config.toml
crop_scale_min = 0.8
cutout = 0.4
num_classes = 2
encoder_arch = "efficientnet"
encoder_depths = [4, 7, 7]
encoder_stem = "single"
decoder_activation = "gelu"
decoder_attention = false
batch_size = 64
warmup_steps = 450
Rows from block 16 of the encoder, named by matrix and row number. Rows with one number belong to one channel. Each number is 128 + 24 x the weight over the matrix's rms, rounded and kept within 0 to 255. All counts start at 0. Numbers have three digits each.
# convs0: expand pointwise conv (encoder.blocks.16.convs.0.weight, 768x128x1x1), inputs 0-127
# convs1: depthwise 3x3 conv (encoder.blocks.16.convs.1.weight, 768x1x3x3), a 3x3 kernel
# convs2: project pointwise conv (encoder.blocks.16.convs.2.weight, 128x768x1x1, transposed), outputs 0-127
convs0.542:121172111142128097114109094133121132132161135101122149153154115111133126117117136135121104119124125138131152118099106138106093128145152141152117122138105108147117106115110129163108128130156132047133162121101161110131149162160113114108165130171156152116133098106111189128145142114180129140108082078138168109100172120121121090166119148142180154150104107112093132141129139149117126115091
convs1.542:155139139141123176148149138
convs2.542:118134101161150094147141130131109123155131134116099115119134143115150166143157162157108086111091140129151167089109104163141086145105110095134110100102113142113123110119104141164134146098120163126148142153071106098103170120174155099115176152175163116103099148106157139146132090136153103106120082082158124110090189129083103113104137121130163155097065129168091101137104110115100172134138
convs0.543:186110092129101140141143109124122121137117158127141125114134166150141099110175136123132108138127138158163135145105164113123153119112110130123087100110159115076134114122099082081127117102134107163113113177107131129130132097116098146145146110146128108072120096138135147123108118168127133175102130153109110101049153119120125135140177119156096134099129144160118120077108129077132128122127
convs1.543:112078090116107121098135122
convs2.543:071128181130135111111119155154128115128161128148130116081149102168144137146122137130121098116126146128131136122181116158139106120115123105133156151115080143134136129143147133149132125121111134123126134142127109111130156180131140127132143128097140107146120154121122126165088140106133120079171095082134141104168112147151107140135111103111147117122153157168093121117112106187104168105139
convs0.544:145119113147110141145158080150132152133154129134166119141111130089173098124144172089109109119174110147149166174129146137139095107096115135076099101124121147122147144147102110092140092114140137126088102166146108149125131102143148164149139096161119126120148165145129083123108106139119116138099099126102131154117170165082133111136127178153089128143121151131096119144135126148121130180141
convs1.544:133140140089117149146160132
convs2.544:129138120163135104125118107128149124120133124165130139113132126124108126118120113129116147134128112114138122130112151130111105148138138146145141146123142117124129157095126174143113139119131118121140152117111108154109127102139151127113131142142161141150138145122149113148161103109097113137093108139138097162127132125146157129104118113120136143128157100106127117149138147106135127147096
convs0.545:106130160151119150133168083136143131140056207089127134114090140169141144141133158105168098169145111157116142131153126124147176117100127149063148115118109124113144116172122128134162104058145095144111114133114132095135108126096147123146133117182129167112142108148125144122132143155127118139126119096122119124113177093136127136130126148063104115111154157139124101121127138085130144127124
convs1.545:151082153158116141123117127
convs2.545:111125140138144119130144144156129087136091116092124131153128156151130144076163130140116133102086141146128137120124080128156160144103116129182144110146115132136140098127112128121128130104146160115122100115097138143120101175135146137124122128138114125124112115143149121124111097145109130151122124129138151108102138127080127173115163107115116132133087132142128144156120109112114158138142
convs0.546:113107119119105112142095135111141150153138138121102126116142094087108136122070125140141127144088155113118135089106127153098116142148146120150146177105113116149128141109138167149090163124081095133152180110144154125140138145092099109112143127142159139102106142089130125110152146092168166144129130107156120125108129141158126082161100109132108137138117110111139151129164145138140122115129
convs1.546:147133155171129150123151142
convs2.546:097110123153140093161136141151152123166121148128093094118132121133160171143156175152119098115109134113138161093129119145134114148102109095140146127094096159119145136131132128142143172119110130157169140155119106100092137119146153086113175162137167117102093171120113123164120113137128114113150114105157121103116153153121100113131123118143117157087126173163115100144105106135086169126140
convs0.547:152096160147118113131127178117136152125148119130119147135167118131137128122157128133129091108050190119080156124090113112143139100125129099161132114157141140138146131067126116150125132145110131172123129130107115140153132123124099132144116117073141161099110112125153157117160097121118123145123162121123120126093090109135112100111116071157123131139094098136148157142127143144103106145143
convs1.547:090149162144093114128120138
convs2.547:141109109130134124138108139141138135113126116148109111122161112129134123137139120143120124135091148155116138121126119136148107101124101106159099106131106132119131104109125172118115129132124119146131117133145137121120128110148135121126132140124131140109115119120112139132108112144146133124165157145147123123090106121148107104099132095141125127121137154138132133136101136153122137165131
convs0.548:122107147116123104170094145097153119170113158118099145134126117110133134124121139152154148113103149107127135103125150115105156127144147113088160125150140110145156164087147169110101153105111104130138152095120127120146117149050106134126119145133136136102102137116135149125147150103163146159097155074149150112135127132147139139202111141127110151166119114082110142158158126138113099116148
convs1.548:152138135167133128147145136
convs2.548:096082137123144091160129159131170109134120167130123092115129140133157153161156141140117115112101128109142156110155133145129121145114118103113140113105119149128147168132116136141132153133123136164157158155128129091102166152105157113114150157146150125101103158119169130152131106146142140102134094094145102091131142144146120150152136123118131147124114156154126119143100107105103138115157
convs0.549:143112123105132143122177137162139088129114178110146111113088146158145147121128120129129138126139074180123108143137150130145134114115076172118165117137101157129097114140087128165135134132126139124126105112120122125111152132098127128148094126172113120105145128171167128129120102147105117148108123141128067116114108108101130149121127134136073160130119130129151143157126115086127153177103
convs1.549:141153128146118107153115103
convs2.549:141087121152143116137105133100143156120139105121098147135095146125123116143149126147119094112120159089111151103166129132119122141158172109118146092104137117098088136084141123123159146141151082118141165115142109113132147152139138094096154150146121163126108110115133113102124151132146128116112150125143144138140149180124134096138108162134156128100140097148143113128080095127083123106132
convs0.550:117133167087150116108122108144177065121122120120128110127089137150129126132115114128113150152134077133129126115130132127120093112107122127074122151133083126112167123136104161150115123054160147152132123123137177119101147164182146143113118135130136136100138120123102128162111124146122090152153149157134104107120102110156124131049119150135095128117187157135137129136111133129125153137119
convs1.550:133152135093111116115105119
convs2.550:134128090159140110164154112163118112133076205133108104134085127108122132127139133140108123147134132121147152119096140154121161141134112120089120103105111109101128162093097130126125143138138123113150128138126110129112131095094148124102171151162139130115113172149165124143178127133131131132107073128150111140141162134128139114144146105161097124124139146114048099153130157109123114097119
convs0.551:129136109148114126123090137111131152132148096101117113116166097109134151114150133139087148095124181120119118130084153135154115126137112100185125123109148129165102100085168010143108137168091123167136145127152143122132122122131127131124136138071128105097118134107089107128132129122115153156134112126138172159058111138127112116147137099155151151132103110121153150120126131138125118120113
convs1.551:097116151080154188100106152
convs2.551:107179050166124141131094133094106123129123062119111127160109191158120140078144123134118135134163136156122117117082127116207133098115106128170101110105123114118102080080130041142112134149111112134119106133087137107128137117153124116145132121059134100119117078114095079124135098141077152134121133134131184133125143105117094129094152140118104118090139151137124111144129149127118172133135
convs0.552:125135139144118108129090156085136137137135109140097120162111155146097151136104111157149148119119114100126123074119140146086104149148153130117131114181132132122124163092107166154104147142103108097167181130121159124119110162114123103088142149138158169137106123096125155114133184100160127135093160119157169089143150126132127128149106139123108164136110084075128134129147147127139099118156
convs1.552:146137151147145147146144145
convs2.552:087108150158151084192138180155143135180137138124100054119115135151181170160164185162110099103111119099176172107150130169151098180096100083120168092094094185111153157129108118178160183117107176174165157188109095064075184129167184091108165158144170143114085191103156118166092100160104102104165108079151119089123170149087083132116141110123124183088084160172131105152104093114069190116181
convs0.553:143130132119144143128113114125098083128105141140122118152125122132117139114094110142095155133081108112175121121105140155153106113136089136176143145122109129148098140080112129174086162149116160098133104130064101126087129103166125139127125148127112105165140149118184143165144093120078080156098113135143047131145129100154131140100152118171154122116114121120122148163128161086120153131107
convs1.553:109067134154113134103131170
convs2.553:165124135139148136126105140111124113102164119118119124151152130119123121135108112140134149108105108138144119114095151153139137120128098117132125127125133133118167122111101093144088163126119147144141108137097102105105145107139111129135111139148118143114123116137163146123115097160078103173095134126133066116126109109116117151096181103198124109151127112107125147143125139087131135132148
convs0.554:120089125110127126091063175119123146112123108101114140197134102134108141110094127131115143116071137109107114109103086126118106138126144125154172127132118121163085099096119148121121138109166147091138074136108135128135108181154129133120094122143091136109118120098109128131127148114191127138159175125139130095123144147146127120150151111164136136143133094112126170134134138164142146103141
convs1.554:143145152151129159153104153
convs2.554:098095161123162124133140172154154140155127128115084115159150107164145174121163147182105125107093136112130127088135118153129100153104112118137186144091096152138144102125135116145143183122132147132160106154070099083063134159169154091103136154140112158102090156118101134151095122142137093123172148099170124080102151152113101175158139083139122158101127139158115122148098098131099182118129
convs0.555:144113145121140150126148137145137101153072129146146112112112162116145123130136112133085156085116128136110095143138188127125129137120108157145153121131119153163118150152123120123124127102209168143129097132115108162082131151139163137122080114150089087110142134161122189118132147116182140140094099137126105140073081103079138106137166136146146161147093135138184152172131111184125106150116
convs1.555:143173158129124103151111101
convs2.555:160073106104104122115110165133127187130144098166154150165117184116150110123150165111143118116103189122100134143103129111102125133134147115102153096168143148138112102092150117133140117108140125139112137175144109147153120123142110142127122117184141160086141118086130108127148136119167147134137172159113152093097140136148121108130115120180117152122113090142154114112112128144106118133156
convs0.556:136133129118149121113131179142094078121124144173137112141114194140131144104119114137129149091072126136155124140114135130117150131137118131155146153147110128135119125069101151141106140098161176154117097138096088142087137083158125138125091124119111088103138124130169149152112093132155121141092153138128062115117091136118125087076172094160141117138135130118149147172115115081127136146094
convs1.556:141161176130055154108146083
convs2.556:169196141136122147106159134150106124165111094163133137175160163123132104116164100166141156076076136132123110119091179140090170130119106125125113156153126145136176131080098148130109136132133183137146115148058102161101137076178133136146049121151117123109119127153155205106160084137113121175048133151132086129098125119091134117079184081189131159149076103103155174178166102116122093151147
convs0.557:154137127167137126124157169120069149134115147145134119127126136119117122130112127128119128101137118107111145120107126123149141105134117134159166114112142112130078155074101149145130148112194134066129126135120072142121115112095126125130125143163116088163139128150163110136151106118147142079118112125113090124192133106112129109121095063125131117130131125108087101165112126137109124136094
convs1.557:141150127116101108111101118
convs2.557:121148128074117139097120136115165115118125074134145141141166091141130119097130121122120142144134104146116106145141153115115091118118113143110096157136126141142137097161161141140120116143118120147110113141122191134129117130139139134147109103081142123140128117108075179108129145097158140151141168142117144120089117100148135123117142133117153146127127119133167150116148135155142117131127
convs0.558:115105100119106146114137125175121151127111162135167103140122147118155142080124144079135133147099132153173112159126148139165139119099081140135124127169125154104097150134115142138144114122087141175118096199144091157126123113126115161148114107141128115110179152141113105155125112142142119126135157182088076138111124105144125094127134099138142119121114148129102145122143162079159125116116
convs1.558:105106122095080091114121119
convs2.558:090130128147147072179109159153130147132141146139115085117122148139190129156190174145117071119104149140158204114153120150139116119099119064128110113101082151101175150129096142140143129117118139143126136162122114104139168136142140114127187145169182118087099153121151124154107114153138135072142093109152120085134153144128070128119130118112139132109114190178124111119070109116089172121156
convs0.559:126145131139140131129060139104106145149124116123086143120134143125075173131083113162139155131120113075144116066146136123108149166181155150122118125156148110125115150094130156134121158108116124126185139102104129120122107141129097072080127178155157119135093135111124140124157161106145126143115175102188142124136124125142169137162125118109119139151108112112126132114190135156146098108150
convs1.559:172133170119155138167140147
convs2.559:108106160148143096169132162146139108170130131100114099121132135161161163143145170167126103116112142084146160104144115164124101167105118101138154111099103152093140162125120133165144168121093156159154166144090104088083145146138151099116172155134164147101105166096148118145102112153108104114138117096150126097131160149097109152128127135133127168109106137153130113138114103120097158119153
convs0.560:119112146085133125123100140103109138148137160119102151161169118083106133145086106161166122118113133092148133095163126148067126143149153140163153144110072130146151159122105107128103154129117115070152157123094109121111110120175121093098091149132127106132114104109156157098129132109173140150104132086168103127144130099116139103122132122158132112157124123106077133148168112141098142150150
convs1.560:175112148138104143142135152
convs2.560:118113120161159104152110178127111111152133160128113111121135168155149152152155174165133108102097149098164154094119119148109115151111135097139136122105124136100136137132101124137137163108106145139150145153077087100099131103143144106098157151150142144104093149124167138151118108166137116104125130098152125088139159163107103173123139096136121134099137120155121091135101100097095150094152
convs0.561:137134150134137101129138116135189123145066128116124119115095131183128122102173121125144146137107106140159132119098161103105148121128121124126081127110137107090196109084100168116132133102168103181135104138126156127115124106112126137121137128151174135110140112141114183117086105152123141165104156160118115100094125092137140151084149133082134135123143141144153123146105105094131102107100
convs1.561:114135145105149140091141122
convs2.561:143126105156127143146128125113146125123152077105133138154120137133126122084155121115099137153116118135110129147069126106122144136129128138144117129142153102102120081121117095124122119102137116134118104137106173150143100107117133139125165133125135143107130124117125132120144132130119121156095160148121161140085150138108149151135147145121109145108116105128189131123100153130132094149093
convs0.562:139134106135094127139152090130150171133115178088119137107141085099149129137143139100187097127146101136136135128152178091166172129109123132102120079146138132109173128132129132123159094124104083123118143140166134129131153125098110118146108127165169121119113107132139047099104133161100145129123110133117103160110131111114149112101107074090123124122115146146101105130139122098124127113161
convs1.562:129117121114193122148093140
convs2.562:164160123170118100161139109122206121106089158134123119072166083106133140146118141114122133157169104142143134127127202138082153120123116114092097109145158150102193158145130169131109131128085111148130219123163150142126145094056114126128162124157206142128126148134150088136137120123100121138090123131122075161123098122145142109094128140074127125148163116117102129127140147103133108150143
convs0.563:102124107121113120123106130131141083145102131103142139098169161119121138114127136107154119135117126112138118133149134122097163138118133146194174125122177118117110076170144136103132127142104092122115170100162134114139134221064107131120147134159143129079110126111121131128111118132187196115130094113137126101146142155157143207163124113082107120134164139108104145105063129123153114140100
convs1.563:158149119160108120119108126
convs2.563:098077165149138096131097125110201131127130159093081110097087055188093173169090116153119126071098144099116143088151088138198078148173160144166119129094103090130127159096191138168145159092120118082154141090129123099091127182115148091102163160081139141165091106098136076123147150112116083099094091124165102081187143128145145150126058155069149130130132146143160130174079111111099141100074
convs0.564:161108168131146108134122108087166157130145099115116129156127088138118111178175121122100106098132116101125150127137113109109096160140144113107094120124144106111130129113126101126127128160130112100144153130148163121152110146130136104114179143134109129140069136145165144100144172136138147137120118113138176113109153167116126128137136159143137127096108086135142143131106102139123113089147
convs1.564:131133130124074112131082134
convs2.564:139159128100115138114129100119120077112127147099150145115154079128121123129085106112122167122157103146105101148114124124136146105133109151150101145134119139187123119151168113138096101141143151107103105088101154142137113107111136154147069097100099110155163091126120172121165128096084117163092116106115129158130082106110149159132114182113147126165119108088137151159170149139145110141094
convs0.565:117122135155142110160084131108131145119116099139121115136101136160119151145116145134137121131119141106172155129140096117078116126145167118140132143132183047100120139062193168145133137121125105085130167072115130107112079116111111127110171149134148167153124114088143134136136159115122122087094153089145138094179174158135122165151099164123155125124143112139145120147085131120159118073132
convs1.565:093112083088133105115101098
convs2.565:149159086081102142084132127146081093104119104162180156179137156088125105065103113099139198154134084169128083165057152094096137103117112152148113176170150114179116099136092156126073116135130159151101094147133180165158101079126107182157068093119100113122171119144148140121160077128121138162124143174095110129105077067142133128104136120135097117163145102077146180134193188125158119164129
convs0.566:122131168131147149106136198106115145135131068135113128144119136122106128153127118138129129078086135112103105114123178126157134128127152132135122144096147125139122122111136092125143142131092136123127144099133127084146142146115128110130115141063116101159100116142116107115124117148125133110147150112126167133121096142121122119084099085086141083110111130141160140135127093142098155108131
convs1.566:132064133145057125120131145
convs2.566:127166102121118128138127138135125127115113142132144122130147147107125116133085142118144151121097134140121128140161146149127151124117125127168101125133118144125138128128134143135117130144106130114126150122144145157122134099150138141131123114106135098139162116122127156122127118132101139148109138142106102132132112115128136095083129108101151149143123130100143142155145139119148117138119
convs0.567:133113122117136116123088160131152132138113112090125132154157095125119144126085128134129132148101153087098141097105105130085130145140139106148141157142125133131121131150158184110148164120094122138151105083106105153158082096119147117116126145121130157132122122075095098119134129110132151125158195149152074143192109169153136145151097096107126122133115104122185131116147135188135081123126
convs1.567:166140157113137156150126147
convs2.567:108116165133151126153139162147167094150118137133093098103138121180136170129137145162125107143126130108152140092144124152111115128114107108116132158093078148105154134152129123134146166112085146145152118145084101094092121120148145097111166141105145116127104162107113135166087135128091099106160136101160112109134141160116107133112115099117110131109157168166131109130118102156106172153135
convs0.568:144132111117163116161121172143105078106147141152125118130105148120128114114124090153094187084111112128151100132080139132108140131118106113132147157175119140160143137105115140149097156094126210153138116132069109131093127082125146133122127119140105134129139126140167116172133080112121099123068138137140080120127071113126126124116154108131151131164119115122194177150128129088125141161124
convs1.568:111095095120136123101141094
convs2.568:120108137112108122133116152108134142146120140124131145114128125116116147134121120112117110138171115104104124120145116095161103144170152163112107101116150094144110120140125148139168119142160108125128139129187157113158104153125122106119154136078152111115127112115115099101126140106131145114161142131135148129149143143150148117160056165065132123108141137156115114127110125141124122153097
convs0.569:112110117124139107118101138126150103114142124144119138106156151104124139095122119120140156188143165118140139133094089123113094145139155143107140118101097121136097122058106163102102137119112108128132157118159155125130131143115147123114176131148145199118118141124161054143152121116126115150163140142138114124147148142177143133128113169191069117140207117130020112103113144150111147139125
convs1.569:132160129140109145136151131
convs2.569:138103069151121115131087145122100095121065159156122139103167153090103142107118126125128136150128163112113143122077094126109121125145137112109151115134172110117071126029121172127103141110113127143139110145144130112122106110101095127121125127184140176119127117101134044142149085125164131126153148146141066108124145117173122108147131069199044116113199107138022106114121147128143126162123
convs0.570:137133086149133132124073129128077139121125132162125124090115168186113130119129113140169146139123122114186127114133127119138127127142112132221124099131099111097124119112083165132111118113147115108141127122136130138090092109145125133103119139150123134141131082121109154127107138142121156128135170161133145091132124093146130171036140052083163131104166133117133077152129125084153135117121
convs1.570:122156110145132069139140124
convs2.570:121130133146144142117069134121079128134115086146112106089123075125111138113114126140091106116097160104115130123146129143165122123143131124202128101114140113115106114063135167126112128115150104110143112128129127107107127160146144107105125146120153093183119135116111130151109109108139137116130128140143110121125126150144132100110145124121185137122140140129111099133113124165143133101102
convs0.571:119113195154128135170116150136157075143142131125134125082103145202136125155105126128139163091137107116094139141162120155148110125115109122151135130114108147129154155137130118135113148128105158124130159122113114125096090169139133148134121134150134157143149130124149065117119112136034111141133114138120119134111128139141121137085107192130071124142140118098130118176127139124114156174139
convs1.571:131104106135123176085147131
convs2.571:127124115143152122136122134121139115128135138131119117146113159156133115121167141142143126126156097159122161118087102116130122119116132102115156154125113119141142114101085134097130143094153148135125080118094114129137089088150162134133124123124111168115128110127125096113129138160101108136142151145127155123123148135102113117078123100148059112098150139139145108164114102149119142136133
convs0.572:141148106128115126127175101121148139112064147114143147126115146115138117138160142122141112161173128143127136145154152109120158133108128130070109113125113127118125145154099137093156107125102128122136149154167119119142131143104143142132139132109127112120147154174100068098128117155111141100149099164117113143142129110117128110119099124098047089132170156130072112086121122126134118144125
convs1.572:120130188178125139113151151
convs2.572:124153112131119135126154088117134096108130140107151149151113131124124121078134106107106132146148063139147106151130110116128145148127150147127173186144115117135094147144118113138135119114126129120121146098104141149137108128119143144126130115109096125163138140143140114114145154128132109134122096110108144176147152125105175124091137137120117117114128105094116141129157143118143144132099
convs0.573:131130113133139143145161137195125122134099160153176088148110143166160085148121138110122126149162116158137134184144145152137134121074097143124131152131102167103123150146104124134129093140104138116116091138148110160128111130117164194148129122138090120148174157162115125130129128145149119124180126159079100117116113132133121120136161087112082132138130157120098117114134120119161116137117
convs1.573:144143138125148163166124155
convs2.573:137133139117137147114136108112132119114146136109134141132126108130121114122120104120127150130122092128115110142131108141131135140113136143142156182132114128140113142120125104122120131136133119130136142080098149142133106126111157139126107120106095135155134126139132123106164164122117111132109131103115122149147128110104177118104131136126128132137131084069133143142149118130141113130104
convs0.574:126152127128110107128168107147103155132109164099123132127112139096142133131139153125144094147140133164124123148133140134183146085094126095038129128123116142120113140085097071146132098158108125138099134118149134123174152130125109146158138103119151175103120106139164065123133131154154101121150120099134081133129131066112125093128149095127129123124121136137105120144163130045139131097132
convs1.574:114127122121191118123103133
convs2.574:095142129115130111137191139121102126146138188161144123139133184137139109137107122125168115124156127118134111138127148123072145102133129120044161187126113091139099154135118097141127112172064148109113166134136103119131133108115118128136147120133102148100128149149169105134180141114131147127122085105120129117193138112140133101181120128129095115124143140102074130129164155112116128107134
convs0.575:099136114111122130119100125081049173173077118125103157135127100077116145128101113140139127191119136087118123104117128110118144127165144114141091133139121117127143141111132196123128140128143054142149128120138143112146145093117112081100133142144167112128097137109085139100155141083156155108140145109160130121163132138147133108160113104144137140138098104117113138102152145164148106083124
convs1.575:109128100116171126102137104
convs2.575:132155088098126156088111122083053199109087129196155131129073142108139102097197127095157086164093127140139124156117146045119152121125148111134013108142179081086129129105105207063138110162136070131108084153193182146160098120097094143153131112097156041131126135184087193103079112172189190070136146177101134078152181151168130109141146103095122076078108145177055131057106129125172104051137
convs0.576:139128119092125136098189097154174088148149157135135133150142163104147119135123121103139115142138112167141132139135163114166107114116102148137155114097135150159135083179134121134167098113144180126124105131123093114109151123162099130147100104154112134138135114173172112118100085164106098157144122134123104137102143109122128163108089132130103106112134163157129150122142097098115145182143
convs1.576:059173148164106112138119170
convs2.576:134142141132152130109157114119141112106124132120114162147094102137099152100143118149132124113103087132137106122120134093135141143138161135166121126119148114112137115102111134134135137121112146129141138107094108118118144116125137103119128144099127126148096123170173141120127107151110098126101128115148132147122139134109142138110141122123103093092128098143138157131115109103109144128138
convs0.577:151139184119108126149167184124161166134112140069125138161117112145155122123143156129146124123086130132100141139140107117136139125128140099117117120190142126117097157115109139163157134130115138115124148133106109157169138151156114112124157120037134123116144126099151091094133134131152116105129150144117132150108138129075113095129098101122119135143082108141156170108129114142092068122107
convs1.577:127134140121193152125128123
convs2.577:154093161133150125126148159087145146149122138088097137145093114147107162149169117162129132087073130083120127089115120107110131160162175137115115108106164103109113109130130158096184156147130112116159124127129166119108095147122131086082129166080124113127090103142147145065148132133141150152105171135162142090129177140088152146157094140114127134092075094152139118153080090107103130074121
convs0.578:112100123152140140131152141127154136109128070152136127134092124134126133092160121120121116133078091133134102144151163103142148127124113143133133088127133118111110137161142136134148111102088092117130130119155134123127132215151137133131139135131119146130109121160100081080118131173130152129142115164129157139078150150115141104091138089092079109076134146140165109108105094160124159136135
convs1.578:131123109156161109113076144
convs2.578:138128135148117133137099124133124121128160111139118126073108138096140131107139127123123130150094122109115145132108180122150150102128113112131109099135156131103144123100125143113105138112109093162131154149135151125133145144112097126143146130120187109138121139119145076144123076139108114133089109137124102144110112127161140116093147128133111130122148105143108138113099134121122111137117
convs0.579:146116075145178099141130137159141053090096172115129117161109098133118148108128119143085173131105097159180113120123151138142135130120103144166139119121120145135114130133111136139086130118109177135136060126087149119117139101103157130116128140143111164137124140138165109147120139140119094164118123146126078122075125116149131174132187090095143104114152147129160182134120150057120148124138
convs1.579:149090120158119083153142137
convs2.579:177113095140175126144122119151101068062097142076102158175092092067096157069119104148122167185071090162197092115087168143093174149115121130126143115127095146113125101139065163141070147152070172088149109109101164106105160118123157119102119135156119180191090164175185160121119102139146058139104118117159087167064104099095136098085226096160151089172128112105106197092175143118112132129184
convs0.580:136108122131102136137152116186133104127151134115165149168143149143176120112126140109116103143150110170107140144121159142126150115071092128072146135148099172136129129177107069136143073112119145124097084132095114143172155128135147133150121093162064144109150127155150122149128138116116106142144122130103114163092119120103108105129137155143104121154133126122129132096136114136115146170150
convs1.580:111121124128184129166124133
convs2.580:135104136116120118143129135118140138130143107109127127109123099115130117130100120128099142121152117120115115140144131150147124127128145134105160150130115124151116156117156121144113124119117125135126164103134158139133133128106136128119123126132141156145136132109153109117178152094101114132097124109116139153145102117117154149150113157120171145155132093086140141142146139127122099142107
convs0.581:136165132157119115111148097149136130125094131138141132115122158172134137118164138125151105159153133141130151134114115086107156120118136144126119140133114136092140120128105149090161111078170102131120079146108121146123115092159136130123117134138129121110129119142078092130118134161122144145146148158133101105090165098116147113085120116121076111083151158149106090114136103119147119138113
convs1.581:114117149150137162106140136
convs2.581:118124118118126111100153116125141102117143123105146164150133150131120121100133127112116149129152092146133123146120107104125130142123141134118157162138129125147117136130136124132147110083125146138114136107087142151144106110115145137126097109109113137123136122131134126107151135123137121128127128107121140158120131117092143112095119144108106127117129114112132137133154125137125116140114
convs0.582:120167118108135109115145151164098146105137153145141105168135112116131115128130115139140120163147113131162122135168155121109140131131110116159126104110121119113191145118102191115141131166126136102123114121179108139115140149155137145125109122116141100152142135153084164146111109150164150098169132140114103112218120156125131142123154076096108099142147154116075120132122123176160129115136
convs1.582:134144124122164094113153125
convs2.582:144187096089141144108152120150103132103155160152131131196146122096111130105094100116117148166133076125171109142149116123052138140137138153157125144127112111106150125128094182138130145174106131090127139122144125142110132133157140142117104115063125102154129163153128217145114111133139145094131125153131088153191130171143158156122155086107111114127124126110119149132156130167160111121120
convs0.583:117121091126101132125118128156129130109156118144152106141141107117141103106131118090106120146149126137103132162167135148148158112118086113150123065112144148110154123138143112069128114118196104128114111146162112145117139180124123154145094109147132094138157142153111133155100108142116151138147131142094109134126122135168133177157174125154148097126165147141111127116125141147133114109148
convs1.583:113118141157180088135111129
convs2.583:162122103138138142131080126125088118132091111159132136122157099093115134122139123122073136143159112117106124122140099123124151143148142129147117078139163137103136123121147181109130142112205132126131106119116143124112109140098132118115094129177131133134118148120137159143123129114126127129124127107133100150134117175144143153171159150126159141133129106128103122123142121179148113149140
convs0.584:102074131068120120132148122148169126116113191152155124137113130111136116124121128126164126154096122129159152152122127124095126106112118120103177145126095132142158125133102182110138112046127142142123141135156103134141134110139134163142117108176122144095152139118118071152117112131148099117174157153117082095136115115150127112093093094142080105153173158126103124119117118148104129131116
convs1.584:119153091121174149137138107
convs2.584:130095185125139100131182153146143115126144173161135120097128118136139124150105151135136128131127144134145127123123168144079117115107120100086158158146117124136142144096123135136102139127078145149130142144124111128119144125105120131118124127154129179111129150117140117154128148124150113129129137118122068098147099105142117091132120127190067115156164115124117135144127136134120124121134
convs0.585:098124099143130103118132113150164114096128118133154140177149168104118131091139152113112137182132095153153117144143181131132099131129131107107087147133126144102105132167137142111130114188074123109137145112180136128139156128150150137130149119144133124107139127125102128158116144146160143118134124159125121151132155137135125068120172125114135123125155137125127175089153145109151119136162
convs1.585:121098116165173153123142120
convs2.585:129165098143111104114104119116120124104164093167150149113139115103132123115101133099138137143135108129145124154114153123121107117138131132135131140136133141128092124127140136162117107159077129130116168141147152131140162081149121132135141117099157120162151133107124101144169129100132131121135124134125135198130127106150118073059131108135139145130154098109124135113153162136141108138123
convs0.586:134123160087101184135196139142139111148095122115134126136135181135147129120129123135158135147115123121112104121140168148144156122119096156130152175132110152141150099176107111125149124091138120128145140156147139119115126165171135130136127131123128117115148127148132103094103110139123150149164117141132131124114113112098181135098102128114056134141113160111077121119120104114129142164099
convs1.586:125142114135171161149119112
convs2.586:127118172097111138134187116130140125138133109091149126122146121110153108155105154109110132148130081146095125144169128132135124124097105144124133132151121155159123140181137149139150123129132148137109145107142161154149119134145136147153126116119116118129155119137143124079127133133122136151136122127104125154153125113094142113127108170115166160138093128087131143146160135120129108160120
convs0.587:101087123108116130110125092126164170139100140115126123100066145083130139156137140127169112110116055132134134118159149093124141142119124137144187091103153136139086112139156134112157106154162094141138150123242148137152139141098113128130106145192150127124135102134136114094119121130147173126123135133122143083162148127156159182169077141117130137099103134120135130152091112112146127085121
convs1.587:143132093166111119167134150
convs2.587:097130159115121134142114145122129108170128135138104092091129142147117143170108109156118152059134137088105116101158105132141126147162132163147098151113124109153147159113163154143140158119158128129166149101125115130109103151108153117108112153102140105130122123104141121116146142097099148125090085132152098099174125152144171157148070179091163159126119142114130119179113108122128106123066
convs0.588:137072176140121102122101144110161124126125127096118172153174131119106139149137131140169097130083142098116140121146079144071107133131161129133153146163146125105156141092159122102134127102051125124127175092132113124160130138122101125133151117093146184128117148079129086129128140132152114123147154082119102117150114151138120087136088124155082122141144090112121124113128116146122103129127
convs1.588:124125108094117129127111093
convs2.588:145150113124111128088106112100105108119140074161157149118125088101117105090127118105124157169140121141088092151081153104140099113145135145150065140162156105152108123136142169125096107138133118139112119149136162151151115108111128147142122111132146129169146135132127132137153108100141153132104122150110142175120128091169142096121124154113145131125129089119119158120149170151170086155102
convs0.589:104152099077141134136137084126126150166165140077116142152166062094126133137116112130120136189193101128134104127095093131106100123137125143066116127105121119123147100174146091118126146147094109123112111125099146092114137127139109114125158135120139137100121146143099160130130128142125105153147127107126135175124147134112133186207136172154111145122103127137138123086139150127155146129146
convs1.589:130127078109083106147152127
convs2.589:141150130107106130126142099106117176141155163118133145113168103083127124156119117106149104138169129127172125130129136131096125125129145142087155110126137147129143129149119114134152096129113107123123179127157130129138156099130107118138140121130139127113125124139132131104125146115168116139135120109112132159148132125101142133151087115150112121128124096134096112091143110126123110128148
convs0.590:170153115120131137103119137139063109134138089147136146096191137102131126102102125117118128160158164147153120119102127131125088110116111126194133114111120159149125085117086122150119109132164161114109156151114082118129124127148108132144125123153154117163136126127132166169119103118115091097147151146116133163133105154146108149104090107134142127142147110142130126083142129167136131215134
convs1.590:101146121166130085113158135
convs2.590:160115114128122148110102112110122163107095110117118159151125090100121146119149125122122136139125096120121124106138133089136131154138150136143114087142141140133134096118135159116151132124158119130149121148140136121115131122159127113113121146175141136135115125116115100123103110131109132120133133122139076134127143141146153141087137118133185117106129116143120140097125118127120142130154